Weights of a small sound classifier.
Model: 1.85M parameters, arch quartznet, activation relu, widths [96, 144, 208, 320].
Rows from block 7 of a small sound classifier, named by matrix and row number. Rows with one number belong to one channel. Each number is 200 + 40 x the weight over its row's rms, rounded and kept within 0 to 999. All counts start at 0.
After each channel's rows are labels from the 100 clips, of 14848, where the channel reaches its highest value: "strongest on" is what is common among them. Only what is clearly more common there than usual is listed. The data: short pieces for a synthesised band: melody, chords, bass and drums. In brackets: how many of the 100.
# convs1: first pointwise conv (model.blocks.7.convs.1.weight, 208x208x1), inputs 104-207
# convs3: second pointwise conv (model.blocks.7.convs.3.weight, 208x208x1, transposed), outputs 104-207

convs1.180,175,203,225,220,197,211,195,180,213,254,252,183,170,198,190,153,65,188,203,229,234,206,129,212,213,200,208,226,217,156,195,250,208,141,202,245,228,233,249,205,148,265,186,201,241,160,207,226,243,144,208,192,237,216,190,191,197,167,151,315,158,207,143,229,171,201,216,208,166,167,207,217,193,221,200,153,164,256,211,91,157,220,237,187,273,183,219,244,143,218,204,170,214,226,177,229,174,176,183,174,217,262,167,237
convs3.180,217,175,226,207,178,184,278,168,174,226,147,187,158,214,227,169,240,261,172,218,193,210,236,128,186,228,172,229,164,147,162,273,223,204,189,201,212,278,284,208,223,181,246,184,157,204,161,178,119,184,243,175,234,183,217,289,245,156,218,179,259,217,217,137,250,213,212,153,154,256,157,200,231,176,175,171,170,164,227,71,195,219,198,240,187,232,220,148,280,198,157,226,204,116,189,237,216,169,252,205,216,246,209,261
strongest on: tempo: 100 to 110 bpm (86)

convs1.1,221,274,205,219,197,165,199,234,225,227,141,126,164,127,244,165,170,187,193,222,186,217,182,176,207,212,225,272,134,248,169,220,192,223,192,263,184,218,163,241,253,221,172,144,217,143,210,222,185,261,206,268,175,143,180,136,295,209,148,214,158,136,246,198,123,237,63,176,192,231,235,182,242,157,170,128,143,145,198,184,125,175,222,155,133,234,178,201,178,217,208,251,149,208,158,243,189,132,174,214,202,179,219,138
convs3.1,249,272,288,157,143,177,218,159,217,181,172,170,176,128,145,159,180,184,189,203,214,187,222,242,160,245,174,208,148,181,150,129,167,149,156,240,114,196,210,166,260,184,164,166,177,142,231,235,155,221,204,151,205,149,222,170,201,274,238,143,213,216,261,256,218,172,252,190,211,198,217,185,214,210,213,246,214,195,159,230,200,285,176,151,183,115,147,190,204,241,176,176,177,208,171,209,163,170,209,177,226,215,189,214
strongest on: tempo: 130 to 140 bpm (99)

convs1.125,182,262,255,226,189,212,192,166,213,213,208,212,172,141,176,154,137,198,169,219,181,186,208,151,199,219,217,267,141,157,171,114,236,131,207,249,224,262,126,135,175,224,173,251,202,207,115,175,244,239,238,259,189,186,266,189,214,127,205,169,203,224,118,156,194,186,204,166,253,159,225,153,234,229,225,171,203,183,192,178,132,188,195,173,172,175,235,162,131,224,184,283,235,223,224,176,235,191,242,125,206,185,205,143
convs3.125,167,153,145,139,157,281,221,200,160,139,159,191,262,216,242,239,174,174,203,235,249,134,168,187,217,152,186,198,276,181,187,210,163,100,159,183,225,188,230,183,173,186,180,199,206,137,180,209,216,236,123,167,196,85,137,195,147,199,166,194,200,195,201,285,212,152,174,240,245,178,239,202,182,227,145,215,213,210,258,300,138,180,159,271,241,250,177,254,225,208,161,206,202,319,263,209,129,250,179,218,211,187,162,188
strongest on: tempo: 150 to 160 bpm (44); tempo: 140 to 150 bpm (41)

convs1.120,219,172,200,225,199,170,218,160,274,263,228,199,227,197,143,173,230,158,198,79,180,188,192,218,151,174,172,149,237,152,244,148,233,185,157,174,178,232,203,180,140,219,208,304,189,185,146,279,216,217,184,166,222,120,191,156,221,201,293,219,210,265,283,192,234,218,164,201,230,196,231,217,247,192,146,225,228,257,153,214,157,174,179,205,203,149,229,174,192,259,243,145,185,202,193,154,191,184,136,233,155,220,225,217
convs3.120,230,250,286,210,219,242,251,267,117,207,134,201,213,235,187,260,210,221,194,217,169,154,157,193,163,205,185,230,166,205,174,210,214,213,185,293,235,235,289,174,180,243,199,137,225,154,194,241,194,194,176,158,145,185,208,194,130,270,205,195,195,242,186,198,224,160,173,219,148,231,208,166,259,239,242,192,212,234,191,179,219,229,206,198,172,152,205,212,172,157,215,193,220,226,232,166,215,147,192,167,147,220,229,205
strongest on: tempo: 130 to 140 bpm (45); tempo: 100 to 110 bpm (38)

convs1.150,191,221,183,247,186,214,250,193,129,213,166,156,234,213,245,143,117,144,293,195,206,174,170,215,189,199,141,120,213,180,211,218,208,193,200,205,211,200,311,257,234,259,235,175,221,253,250,208,252,189,251,190,177,249,244,188,225,179,243,99,197,230,188,222,238,207,205,198,120,237,213,233,172,187,184,174,236,177,198,179,249,133,171,250,152,197,251,196,259,186,206,175,189,174,194,194,155,248,229,112,207,248,151,112
convs3.150,233,216,182,230,136,161,189,196,193,170,197,210,230,260,115,264,254,125,220,159,239,220,150,224,183,235,163,263,203,179,171,198,196,249,133,164,191,232,176,97,214,230,167,193,202,213,247,119,178,227,222,167,192,229,206,139,138,165,255,124,200,135,130,163,241,176,265,134,180,224,151,167,169,279,218,128,191,223,176,140,231,226,183,190,150,187,137,188,214,253,180,221,191,199,207,212,209,204,213,230,183,83,216,194
strongest on: tempo: 140 to 150 bpm (77)

convs1.37,157,159,140,231,246,245,142,221,226,155,119,293,210,135,226,193,236,187,187,205,186,171,279,236,186,240,233,180,195,149,203,203,228,186,268,245,179,167,226,170,246,162,222,195,164,219,243,200,131,248,214,190,241,217,216,149,179,193,173,239,214,251,260,208,145,215,232,166,245,221,239,181,149,181,219,158,157,228,154,187,205,216,190,239,236,192,305,202,183,247,203,173,237,214,200,172,241,190,157,206,176,273,218,178
convs3.37,310,204,212,227,224,197,287,166,96,209,213,208,216,202,192,227,245,226,269,144,199,209,206,216,194,201,151,202,209,159,138,201,177,291,192,181,172,167,191,229,282,200,179,238,187,202,204,191,176,197,229,197,189,171,203,185,172,206,152,189,102,222,254,117,210,212,231,165,149,197,252,189,166,119,165,175,139,188,182,174,239,250,188,230,169,190,187,247,269,212,193,159,228,126,236,138,166,278,84,217,99,170,245,140
strongest on: tempo: 120 to 130 bpm (43); tempo: 100 to 110 bpm (31)

convs1.155,148,156,226,233,227,206,200,244,173,233,182,249,255,154,177,206,229,142,241,167,235,186,168,145,168,235,267,193,220,228,103,183,190,252,241,185,263,107,241,242,138,217,202,199,159,149,98,197,190,131,176,212,232,204,245,214,223,259,187,163,254,212,256,181,225,263,170,219,204,246,214,263,191,208,185,212,125,257,262,181,128,279,167,259,188,168,227,264,191,239,182,195,249,220,219,199,158,204,193,202,220,196,167,173
convs3.155,178,190,243,212,193,255,195,169,217,163,161,121,197,272,87,193,202,176,138,131,217,154,247,212,184,209,187,247,139,173,221,222,194,187,175,177,230,232,182,193,168,214,156,208,206,263,206,203,171,195,223,159,181,233,151,130,129,248,135,202,194,228,206,299,127,176,199,191,76,167,119,222,176,210,194,239,234,280,177,257,180,189,225,191,184,179,208,193,251,176,168,124,189,253,187,178,223,194,163,193,244,204,279,218
strongest on: tempo: 140 to 150 bpm (47)

convs1.162,265,184,231,221,200,192,209,197,248,180,73,152,207,170,155,200,209,143,199,173,210,272,234,162,244,135,171,199,181,188,205,183,207,262,208,207,151,209,208,179,170,185,159,206,273,177,192,252,181,194,196,240,212,209,311,184,270,177,195,239,161,148,255,175,189,171,249,293,166,162,174,242,221,151,199,214,226,223,169,264,146,120,150,218,245,232,183,241,178,244,222,212,275,224,151,197,148,204,162,189,238,164,147,201
convs3.162,172,254,192,163,187,229,224,196,215,244,239,214,150,185,244,172,266,201,183,205,249,278,134,161,164,254,193,155,166,282,228,157,200,256,191,212,210,251,238,219,174,234,142,165,184,259,204,247,117,185,177,185,194,172,283,188,205,254,262,285,180,220,245,200,207,253,236,152,190,281,202,234,144,191,132,226,294,158,126,216,246,226,171,175,228,182,229,217,213,309,244,158,208,178,163,254,252,190,189,286,184,176,170,249
strongest on: tempo: 110 to 120 bpm (31); tempo: 140 to 150 bpm (29)

convs1.82,175,286,164,233,139,202,127,158,157,208,145,200,104,264,217,157,149,224,213,140,237,223,219,170,170,221,208,224,242,226,229,170,242,149,193,157,204,196,244,258,251,95,250,140,244,179,236,287,189,194,180,250,197,206,249,236,247,112,169,238,158,219,193,219,169,156,153,190,210,226,227,144,226,169,262,267,224,120,191,217,195,173,190,188,224,247,211,267,195,183,180,247,205,269,166,181,151,144,188,171,222,218,157,224
convs3.82,167,187,201,136,279,290,153,288,206,197,158,196,262,268,258,164,165,234,191,228,184,251,242,263,204,194,248,211,200,188,197,232,188,160,218,215,209,157,183,184,250,197,181,109,117,108,159,253,195,169,167,209,176,177,191,174,230,216,186,267,161,228,176,205,113,264,160,210,228,246,152,251,251,274,185,255,268,282,273,252,271,143,197,171,211,210,241,203,203,140,205,209,239,139,201,247,222,203,177,135,237,271,174,259
strongest on: tempo: 150 to 160 bpm (51)

convs1.199,147,127,207,121,226,119,168,182,195,225,182,294,194,146,215,217,213,170,225,136,183,266,178,265,176,245,223,213,275,265,250,202,132,192,212,211,251,229,315,129,248,183,162,231,204,187,140,196,153,158,191,212,184,165,217,184,233,267,157,182,225,207,149,194,146,160,189,157,218,129,193,296,245,153,213,222,183,252,212,215,174,94,266,223,229,123,132,206,239,232,230,194,168,255,262,165,197,216,145,169,195,175,143,230
convs3.199,225,227,272,173,185,207,220,236,127,275,281,211,169,230,221,222,200,191,239,237,217,231,188,184,197,184,177,178,239,212,250,195,172,251,120,213,190,217,133,184,170,179,245,271,194,132,219,186,215,216,226,213,88,173,269,133,224,130,220,252,175,267,205,44,188,187,217,229,210,166,211,247,158,207,202,168,196,145,187,139,207,199,218,251,132,210,201,192,163,199,253,164,209,239,181,202,211,233,167,208,217,192,300,257
strongest on: tempo: 110 to 120 bpm (59); tempo: 120 to 130 bpm (40)

convs1.42,145,161,236,190,183,153,205,163,237,292,143,234,170,117,232,236,152,151,256,207,217,233,156,223,112,192,199,180,252,211,196,211,243,198,211,245,266,312,249,177,296,192,188,234,126,169,97,224,200,235,249,270,125,206,233,149,233,193,130,200,221,175,185,227,174,202,244,191,172,167,175,230,177,216,237,200,198,226,137,238,203,202,192,186,257,211,180,217,207,158,220,162,189,222,187,198,249,265,160,260,212,197,144,310
convs3.42,148,186,133,175,172,207,184,197,203,162,231,208,211,209,187,147,156,243,153,201,237,238,227,222,184,227,156,237,200,223,245,177,210,200,231,217,235,225,300,182,262,182,220,179,178,199,162,214,245,237,159,174,249,153,209,222,198,206,221,170,116,258,191,140,147,238,173,207,144,247,196,183,160,210,154,205,257,254,198,170,197,184,192,151,212,232,174,244,228,206,171,200,203,226,191,223,183,188,224,249,254,166,109,172
strongest on: tempo: 110 to 120 bpm (63); tempo: 120 to 130 bpm (37)

convs1.76,205,215,175,183,191,181,174,190,213,206,154,228,193,240,207,123,237,271,237,192,206,232,253,237,143,130,189,173,198,203,249,199,122,207,177,262,199,223,232,210,163,218,238,271,195,162,153,244,208,266,177,288,222,134,128,180,166,177,167,193,193,201,218,225,229,281,188,203,214,292,171,138,232,244,250,264,216,169,180,224,208,193,201,243,123,185,173,192,215,215,161,272,214,215,252,163,209,222,141,192,249,219,327,207
convs3.76,196,230,227,217,210,153,250,220,252,196,153,205,203,133,214,242,120,175,194,211,339,250,196,213,144,219,213,140,174,159,148,159,154,202,141,164,188,210,211,196,186,271,174,188,269,108,200,181,172,227,144,261,182,235,202,203,211,172,160,99,278,203,224,242,249,196,212,232,219,213,212,208,166,156,156,163,303,200,231,221,215,181,244,133,266,161,220,224,184,150,128,207,238,238,159,251,187,202,179,208,149,186,194,164
strongest on: tempo: 130 to 140 bpm (95)

convs1.67,176,216,212,192,202,212,200,262,194,208,208,224,230,249,236,179,272,220,168,231,218,247,229,225,192,206,226,222,212,236,184,165,87,178,176,201,185,232,221,211,125,165,190,232,229,149,232,220,171,206,195,172,212,173,184,202,164,161,157,288,235,199,261,240,222,211,132,200,179,172,209,127,237,176,182,254,203,187,188,173,220,230,218,175,214,144,163,185,115,182,208,222,271,191,203,282,267,163,216,187,133,195,284,179
convs3.67,202,202,179,252,144,127,165,213,171,191,207,201,201,225,148,181,187,279,230,137,173,169,184,267,206,219,183,241,208,176,178,180,188,181,273,146,231,144,227,125,165,147,234,166,255,206,197,163,244,188,158,187,216,232,137,133,151,177,233,218,229,188,130,184,251,224,243,168,192,209,177,151,190,248,220,154,193,180,215,153,227,213,201,193,162,218,188,143,231,215,202,218,179,226,104,222,217,223,175,160,219,151,93,160
strongest on: tempo: 140 to 150 bpm (70)

convs1.8,182,260,224,202,213,257,207,174,161,201,237,159,173,205,139,191,241,169,206,300,173,236,133,121,229,200,136,198,200,192,180,202,207,218,132,191,162,101,219,170,201,203,205,190,157,250,182,214,267,154,161,267,184,154,177,212,126,164,140,178,122,235,161,191,182,188,131,196,161,221,281,186,205,205,197,200,217,184,250,263,139,194,178,211,248,288,276,138,234,189,230,239,200,248,232,132,180,217,275,193,220,245,242,216
convs3.8,195,190,201,193,273,292,228,210,228,211,151,245,194,215,217,178,168,230,243,243,209,242,189,164,253,186,174,229,219,218,300,231,212,155,171,192,180,189,174,259,192,236,177,210,153,218,201,233,179,269,132,157,170,170,202,295,168,171,228,168,159,175,268,132,238,136,189,245,193,194,255,262,199,247,212,268,211,265,206,228,225,160,214,203,242,190,211,193,194,134,207,212,199,210,301,218,186,212,257,165,135,214,268,171
strongest on: tempo: 140 to 150 bpm (99)

convs1.66,205,196,241,225,206,143,152,107,166,254,208,229,111,175,284,214,233,286,228,236,172,198,268,259,253,182,190,171,230,114,237,231,224,230,201,253,163,257,216,134,198,135,167,236,225,205,141,174,246,214,181,256,221,226,232,161,226,176,176,192,207,152,233,194,183,210,130,176,188,210,167,224,172,129,169,210,222,196,209,197,266,175,197,222,240,269,206,195,203,182,235,176,215,260,235,185,216,181,127,180,210,189,154,187
convs3.66,221,199,149,227,179,200,203,155,164,182,108,231,201,209,199,187,218,214,189,116,167,204,251,242,165,185,192,190,229,221,214,221,197,152,277,213,276,217,169,166,239,190,228,210,199,235,198,139,167,208,256,193,217,216,207,231,173,139,206,253,285,248,328,194,189,236,206,173,168,191,135,142,245,211,241,255,181,203,182,188,208,263,192,254,185,126,217,172,223,267,50,197,153,220,210,155,197,213,203,117,159,216,199,209
strongest on: tempo: 140 to 150 bpm (51)

convs1.184,144,221,144,221,129,247,257,222,188,179,213,209,178,157,204,269,225,193,180,169,231,172,183,181,207,211,210,222,149,201,180,170,210,190,222,243,177,212,201,167,119,275,239,221,247,233,138,214,195,253,200,159,247,196,169,206,169,213,337,209,180,156,180,220,188,196,43,236,159,185,208,169,211,165,212,190,186,115,227,163,196,162,232,160,186,147,252,156,145,204,188,213,224,253,207,203,229,187,144,142,208,181,201,214
convs3.184,199,196,203,152,125,165,216,175,227,161,232,169,253,159,218,150,174,173,291,186,220,170,194,221,206,192,181,107,217,239,141,200,191,225,121,179,119,267,211,270,167,158,232,203,162,180,177,226,155,248,168,200,181,177,265,254,193,263,220,186,253,202,254,225,180,184,206,182,243,151,208,208,150,175,191,206,210,239,162,226,137,253,131,208,193,167,190,170,201,224,123,166,222,133,203,162,168,166,227,173,288,227,182,129
strongest on: tempo: 110 to 120 bpm (49)

convs1.194,242,208,224,253,225,192,180,215,217,237,216,174,256,269,202,245,193,161,254,131,216,269,185,233,85,211,155,167,294,246,186,199,191,224,272,242,150,227,198,249,226,225,210,114,180,223,186,214,163,232,159,200,213,218,138,192,267,213,213,151,181,116,313,196,271,142,139,178,198,190,255,169,200,133,258,236,235,213,215,268,197,217,110,148,182,192,194,162,208,235,187,187,252,228,125,177,243,216,150,195,108,188,162,168
convs3.194,152,237,218,197,190,224,217,185,202,157,177,258,131,171,207,268,158,132,201,239,199,121,203,183,144,107,185,217,261,209,183,121,159,209,147,216,216,246,159,279,231,210,147,216,161,203,142,219,173,133,143,216,234,139,183,165,163,215,207,135,193,266,233,237,220,261,185,198,203,179,116,178,249,183,173,192,228,234,196,196,247,203,218,201,215,225,128,211,222,192,199,188,172,195,181,254,208,211,217,160,255,166,168,157
strongest on: tempo: 90 to 100 bpm (59); tempo: 120 to 130 bpm (30)

convs1.175,200,224,160,144,271,117,181,213,266,194,210,248,206,184,210,136,214,212,158,211,144,159,183,150,221,193,158,253,248,225,88,184,241,206,165,164,298,264,249,200,113,283,241,227,227,209,230,230,200,176,167,201,209,166,204,181,271,150,189,148,167,219,221,134,266,287,197,246,224,239,190,165,231,219,224,139,184,171,189,186,169,176,156,199,218,211,144,281,222,209,190,205,185,147,220,254,243,229,245,117,183,186,148,219
convs3.175,229,194,182,231,226,290,164,251,209,249,205,259,217,245,159,224,145,161,161,206,156,264,178,183,189,181,186,167,204,260,177,167,164,222,215,173,155,153,147,300,177,168,155,213,255,180,230,177,146,160,193,150,180,266,217,120,206,160,290,228,250,162,260,174,236,217,268,188,182,164,217,232,226,176,206,213,216,177,168,213,233,181,176,252,251,174,239,227,235,210,189,239,284,238,207,224,313,231,180,129,253,200,175,245
strongest on: tempo: 130 to 140 bpm (55); tempo: 120 to 130 bpm (26)

convs1.58,221,247,208,238,189,150,221,215,241,163,154,194,256,245,144,238,162,165,228,137,161,226,189,221,131,241,123,111,178,222,188,197,168,193,243,186,227,249,188,172,177,260,213,180,201,150,203,194,112,230,182,211,138,189,212,188,197,195,269,200,214,202,194,193,199,199,146,175,214,251,161,240,199,198,234,194,282,152,218,181,151,207,192,245,170,237,128,183,177,240,195,139,232,185,157,150,218,247,149,269,184,229,289,181
convs3.58,230,198,129,210,119,200,190,225,175,249,209,222,193,260,216,246,232,162,129,189,184,191,251,254,183,193,182,143,208,227,198,182,199,127,254,254,255,214,217,266,185,169,156,226,210,226,193,230,141,142,192,146,140,299,143,157,156,196,251,196,150,300,211,240,218,142,173,177,106,171,198,176,218,154,196,219,163,230,147,213,192,218,126,189,206,162,232,188,200,198,184,252,204,263,198,125,158,232,227,162,253,219,205,294
strongest on: tempo: 90 to 100 bpm (66)

convs1.110,245,190,227,226,168,201,155,176,252,245,221,209,178,144,178,158,171,249,183,209,212,197,190,150,220,194,206,209,171,263,263,171,160,206,189,232,218,209,167,214,192,233,220,236,274,152,245,267,185,312,164,213,208,161,158,223,228,237,139,194,172,199,190,158,180,206,225,210,262,218,261,245,226,242,228,187,104,234,245,190,170,220,112,168,173,163,220,176,138,244,263,207,213,227,185,140,202,208,186,235,283,166,218,168
convs3.110,252,198,198,182,144,132,184,174,200,242,154,260,207,144,212,183,232,164,216,178,147,204,225,270,228,254,222,222,230,207,306,220,247,217,126,186,231,171,193,204,136,209,216,176,179,230,232,184,227,154,167,195,122,189,232,199,187,109,146,208,206,163,219,175,198,238,241,202,203,151,203,163,151,201,209,159,168,198,146,207,203,186,95,253,192,215,197,163,203,212,169,179,196,199,229,175,236,187,142,116,256,227,187,200
strongest on: tempo: 130 to 140 bpm (51)

convs1.41,206,186,149,176,221,147,158,180,200,248,271,191,230,200,247,270,133,276,235,192,181,166,213,192,221,193,201,196,249,312,152,219,132,213,219,248,202,196,205,192,140,229,223,196,199,219,237,136,196,134,226,210,186,330,123,228,154,264,115,232,250,159,176,236,209,189,230,227,174,215,172,230,204,216,246,242,180,242,219,196,178,216,174,245,189,213,205,183,236,78,179,216,213,133,241,222,215,248,194,189,173,235,199,141
convs3.41,152,179,150,158,233,200,203,160,205,187,211,204,218,172,247,143,235,160,131,241,236,218,184,267,133,240,152,211,162,199,264,184,199,192,214,154,236,263,280,186,247,132,213,205,232,174,243,200,231,220,152,204,214,169,180,218,162,226,226,240,231,130,212,227,198,209,144,218,144,168,180,210,162,165,198,218,269,213,207,135,209,219,194,254,182,198,136,168,268,213,151,140,202,154,186,248,89,116,161,239,274,215,186,223
strongest on: tempo: 100 to 110 bpm (98)

convs1.135,220,174,238,261,215,218,212,140,178,157,183,174,200,243,217,220,260,252,235,164,160,179,255,140,268,239,125,202,168,146,237,130,184,184,227,181,146,213,175,174,210,190,239,222,229,222,156,149,201,150,205,151,170,193,149,214,219,187,286,203,212,188,199,141,205,164,260,242,175,190,243,223,200,123,178,152,211,297,265,201,202,184,144,206,184,208,195,199,222,223,205,229,226,214,182,166,185,103,233,155,297,175,173,172
convs3.135,223,232,191,145,222,120,199,139,115,215,233,205,242,167,213,153,202,120,214,156,222,218,235,274,249,253,216,207,235,232,257,226,144,191,190,268,157,200,174,192,195,223,173,171,186,257,186,137,264,130,181,177,207,202,240,92,206,173,234,245,216,195,208,168,204,149,111,215,215,135,139,135,109,180,225,201,174,255,159,201,222,224,208,195,161,255,226,143,180,256,238,155,181,170,182,225,158,209,197,114,198,208,259,151
strongest on: tempo: 130 to 140 bpm (90)

convs1.78,149,186,179,205,241,172,205,141,200,225,188,257,91,202,194,168,221,223,200,186,207,244,189,240,169,228,252,262,296,166,182,170,214,156,186,214,242,174,217,185,170,108,178,139,100,191,218,174,228,209,315,171,199,182,199,208,210,200,235,228,231,218,228,231,152,152,192,238,164,109,208,231,185,246,108,224,240,170,205,163,203,214,306,224,198,141,197,181,133,216,194,230,140,160,195,193,240,249,147,223,248,203,208,234
convs3.78,203,168,183,218,239,216,293,253,186,214,211,153,190,204,215,161,200,177,198,192,152,237,191,120,129,163,140,234,292,180,222,251,195,178,191,195,188,137,201,218,116,191,251,215,243,255,223,196,176,177,261,199,147,229,175,228,153,168,174,231,189,231,151,203,176,196,199,157,107,149,170,144,173,197,192,214,186,141,207,225,158,212,274,174,185,131,256,203,225,216,253,236,286,173,111,178,192,209,177,90,213,249,214,187
strongest on: tempo: 140 to 150 bpm (43); tempo: 90 to 100 bpm (26)

convs1.197,197,212,196,204,139,198,273,167,141,211,161,179,204,235,214,190,159,208,138,189,246,163,211,154,161,184,180,176,167,204,175,211,207,146,188,210,228,161,260,216,284,198,174,190,226,217,165,186,243,192,194,249,207,153,265,206,137,188,200,70,198,251,181,195,169,275,178,195,230,236,184,208,175,236,224,195,140,173,205,178,188,157,236,241,166,220,227,163,237,208,187,199,164,190,269,157,215,137,218,204,259,252,191,241
convs3.197,115,194,162,249,228,230,132,234,217,132,195,174,183,170,206,189,138,224,220,206,149,157,208,207,264,163,215,171,231,204,180,99,229,186,165,277,186,237,142,181,193,152,166,204,153,213,224,106,184,208,191,241,191,185,210,162,155,211,188,180,223,245,209,193,241,235,221,281,245,206,243,176,210,146,243,196,132,152,184,232,272,227,203,232,214,245,141,196,157,199,191,202,208,142,197,200,190,197,134,145,163,153,163,199
strongest on: tempo: 140 to 150 bpm (40); tempo: 150 to 160 bpm (32)

convs1.109,106,156,211,163,187,217,132,176,225,214,176,167,159,175,172,232,224,176,193,194,185,171,167,217,151,218,161,139,101,173,204,224,207,211,223,173,160,131,168,92,246,202,242,254,87,203,242,190,210,216,210,221,217,237,219,192,142,217,249,191,168,173,195,137,219,215,238,197,148,188,203,171,185,207,196,276,180,144,258,183,159,246,128,223,206,247,222,130,153,220,201,251,188,265,243,165,172,166,198,251,223,167,228,204
convs3.109,169,122,219,221,271,195,229,156,166,182,144,212,170,279,184,160,223,195,203,195,260,166,166,162,158,178,171,173,253,137,215,163,213,147,237,153,227,161,200,146,228,209,239,238,156,129,218,153,262,204,163,175,122,186,132,205,209,204,178,159,182,230,242,216,160,267,222,192,284,163,170,143,149,195,167,108,218,214,238,190,175,186,237,145,211,248,166,178,199,217,256,195,187,193,182,147,200,226,218,176,280,208,170,141
strongest on: tempo: 110 to 120 bpm (88)

convs1.119,219,234,206,232,177,244,176,296,276,226,228,176,225,226,166,269,179,147,239,188,153,191,267,167,215,182,243,271,216,208,192,91,160,197,192,195,167,215,269,128,238,119,193,204,213,224,182,223,161,265,187,130,228,266,264,252,236,274,209,229,210,114,241,199,184,139,126,177,217,250,196,157,235,156,223,174,209,140,169,264,220,179,193,185,183,218,191,192,134,192,243,200,192,169,164,183,226,154,232,199,152,198,168,211
convs3.119,222,187,189,188,207,207,248,161,168,183,175,228,259,202,181,97,207,179,218,143,148,239,256,156,203,224,187,247,202,197,255,193,142,207,322,210,199,243,181,230,188,238,178,203,176,161,188,228,249,197,114,137,241,132,288,288,296,278,219,180,186,211,222,304,169,168,249,229,167,223,217,212,249,212,227,184,132,191,290,169,245,203,200,196,200,217,223,239,150,224,190,219,214,185,219,201,282,218,172,196,185,128,149,209
strongest on: tempo: 130 to 140 bpm (45)

convs1.22,175,225,178,198,196,194,249,207,190,122,224,230,187,243,153,150,178,208,204,237,187,216,161,210,271,175,183,227,217,175,198,205,233,176,123,246,181,204,285,190,176,131,164,178,219,165,232,224,244,127,204,163,232,218,209,256,147,149,204,313,229,220,217,199,112,201,233,182,225,231,230,95,157,170,143,220,239,176,156,236,224,201,227,221,184,202,261,197,139,235,235,246,221,264,177,250,229,225,192,165,265,203,123,160
convs3.22,250,208,201,168,206,240,190,165,214,187,158,256,197,218,203,169,177,194,163,194,140,143,204,121,183,121,240,138,121,217,165,230,262,171,200,259,127,216,151,218,204,241,166,197,116,234,186,200,209,126,201,249,175,210,259,247,177,202,176,214,194,190,169,121,198,169,191,167,216,195,243,173,227,179,156,177,103,170,166,154,183,131,233,194,202,189,196,258,159,162,208,146,172,70,245,221,197,219,105,181,228,203,228,228
strongest on: tempo: 120 to 130 bpm (100)

convs1.90,101,149,142,199,165,163,220,213,233,188,228,214,192,254,239,188,136,246,180,154,243,237,248,126,233,189,182,210,144,259,190,235,164,237,171,171,181,202,154,219,99,168,219,144,206,285,229,178,228,164,166,190,210,237,202,226,204,194,215,158,168,111,159,196,220,201,191,158,249,206,106,114,178,229,262,281,156,154,202,187,225,199,157,226,297,195,216,155,200,185,191,236,143,205,218,224,195,169,181,179,193,100,220,178
convs3.90,186,217,183,200,238,162,194,150,134,166,206,263,209,220,251,171,172,181,265,210,283,222,232,257,212,222,243,231,216,178,201,193,234,103,216,89,146,217,199,190,190,166,145,194,199,134,177,183,216,276,168,179,235,193,178,210,193,201,97,158,208,165,233,138,231,206,212,199,248,173,278,143,206,226,161,153,114,172,233,206,165,148,252,158,233,251,224,175,201,203,240,163,183,220,227,186,186,204,189,249,254,172,183,154
strongest on: tempo: 110 to 120 bpm (40); tempo: 80 to 90 bpm (33)

convs1.27,167,222,195,192,225,180,190,262,168,301,222,235,220,236,198,217,250,250,229,184,197,227,236,251,128,193,134,127,222,194,117,197,284,148,210,275,222,268,172,218,200,228,213,191,260,197,221,174,184,184,274,140,218,203,213,133,161,194,193,202,194,223,223,251,163,185,230,198,252,227,209,269,179,206,222,166,201,196,185,212,257,266,222,196,164,182,261,186,271,184,262,184,213,167,172,193,149,171,179,158,160,209,230,216
convs3.27,181,226,181,187,196,162,271,207,146,218,231,234,312,222,125,266,251,211,249,120,170,183,210,201,156,235,197,220,130,177,185,182,153,168,223,198,201,192,193,195,172,243,185,220,254,192,237,116,219,172,158,244,210,238,213,185,190,177,275,135,272,240,206,160,180,189,230,163,218,218,284,181,201,121,270,160,70,176,195,143,204,198,178,168,286,209,183,207,193,221,208,210,165,204,209,170,231,197,176,137,200,147,210,231
strongest on: tempo: 120 to 130 bpm (61); tempo: 140 to 150 bpm (35)

convs1.172,222,266,161,239,196,292,152,224,190,185,229,165,244,217,229,212,228,172,169,203,259,155,215,217,201,209,165,215,230,166,206,294,180,101,230,204,220,166,234,212,154,187,205,171,266,227,263,187,193,180,179,182,140,190,135,228,196,241,267,209,218,142,246,214,159,222,226,167,205,181,231,250,174,176,147,149,200,199,169,152,209,227,248,187,193,214,138,233,132,184,164,166,202,128,163,165,234,208,257,205,200,219,201,222
convs3.172,201,200,172,219,259,165,77,237,146,280,160,177,197,210,189,173,133,199,146,209,161,233,212,174,213,143,222,153,232,146,180,132,178,221,226,150,200,159,162,235,136,175,221,146,199,218,175,101,180,142,186,173,180,131,192,165,208,131,231,221,232,221,137,194,218,238,167,197,213,252,70,167,196,252,248,208,237,194,175,221,141,252,214,193,197,139,203,188,204,210,229,220,253,176,222,223,176,167,193,161,232,211,183,217
strongest on: tempo: 150 to 160 bpm (82)